A small multi-label image tagger, trained from scratch.
Model: arch repvgg, norm batchnorm, activation gelu, depths [2, 4, 4], widths [64, 128, 256].
Training: adamw at rate 0.0021, 33700 steps, batches of 256.
Data: trained on rosettes with rotational symmetry, 97500 training examples.
Rows from block 3 of a small multi-label image tagger, named by matrix and row number. Rows with one number belong to one channel. Each number is 128 + 24 x the weight over its row's rms, rounded and kept within 0 to 255. All counts start at 0. Numbers have three digits each.
After each channel's rows are labels from the 100 images, of 14848, where the channel reaches its highest value: "peak on" is the class under the peak. Only what is clearly more common there than usual is listed. The data: rosettes with rotational symmetry.
# c3: 3x3 conv (model.blocks.3.c3.weight, 128x128x3x3, each kernel summed), inputs 0-63
# c1: pointwise conv (model.blocks.3.c1.weight, 128x128x1x1), inputs 0-63

c3.44:155117149150108136140110147124119110123173127177141161154143149112151150140096124119148123127124133111144145104128103133109158137167100135147140134139191120095141147084104166148144078150133156
c1.44:130129112116124171093132091147077134168126084144110067115139123078159127130135102122105146133079160094137132095071077128104086106120113132139128139146170159139103099121139152154127151094091134
peak on: backdrop

c3.123:146165125148110131128090146111122184142161141106106131147111176155172113125119107120122146132106158099130129100103121115128159112097105151146124114114126159106185086148118155127106106139133146
c1.123:111137066122118059135112162101110139109152154161121120134133153112110147104133144093135118088156126114127105139113123117130134139130094140134122098105175126078160052128140161132075135138130111
peak on: rosette

c3.48:127140157085098128099124124150132124123089092101123094085113121122108120126140109139103125113130135157123098138114104097139117143095136129062141096119113127104098136129126089149119184160105100
c1.48:174120145125129124145107111140115126075147092101169168094105093123150103130142132110103136144145110119128150126080087117094158133105113164130157108129094103146167117159157127095144121133106100
peak on: backdrop

c3.52:119117127093081151133133112120115075119130116157125116077154086139132156142140153113128084138122113123118118121103094085133134142110150135099092115140156108111080151113097115152120133144097116
c1.52:146125138103116136136133066120115148107172121120156133097122110103152143160161125092073148133095145115119150127086043110069088118095134144113099131142122154126131129166112121147148115117066122
peak on: backdrop

c3.22:100132120158129125142133116114113116143118137144104121105126028126096124126141134117131131086121113098152112116120101119126136138125135112151120137130135141164102107155113131117101130122117147
c1.22:124125131142152131145131109157111073130140168161153129129152138117101139111101120135151083123108130128136117128150100150141123135141123119120139117145143132118132138109167140140094120114131123
peak on: backdrop

c3.98:055110130093117114110107121096132152111134097103122118087114110122168120132152105109107148122142084127116123108091122098135152148146154118099117138076153120116080112126127105125091153140124132
c1.98:155141176145138101123102118115116143120136096072096135114112118115177140135129118184139101085138165136106145145096129168127127105093107152147187125101108086145133131133130135157111164147144112
peak on: backdrop

c3.33:093151122141110138119102152154119190154122155150154153130142199123175130114130137122113170099118118075149132102105118112122168078134116120116109098186115155086155104140122126116125147108092060
c1.33:139139124128121113116107133112095113083149134106148118142141159144110136099136146131109165123123117069131133126090124117102147094154108119135077135170127153079169075120110131107113101102125092
peak on: rosette

c3.54:115114070121117163104142098100142124139147099136139122153134128122142128083142148108129178164137127141120114141097138131127123062101147146112098139103139142129130031120154115104103104100134117
c1.54:113127141111124165126131104136119092110134135114091081120155146104107147103091117137127130122100124134114068128118130114121113074124105066108091117130124117088152134072125115140145101135109118
peak on: rosette

c3.73:087114132127107104088135098148119151156177094098110118094131102136146124169156135119111125133111062164111159145111121123149153139121114075166091118080124127123080133102101111129124127113122116
c1.73:108143124184116124075119130139072162122134125086080129105091111089170126150133117134127173136077122120135136154121083110109159109134109101158147109140143123118104164138142094155134133107096133
peak on: backdrop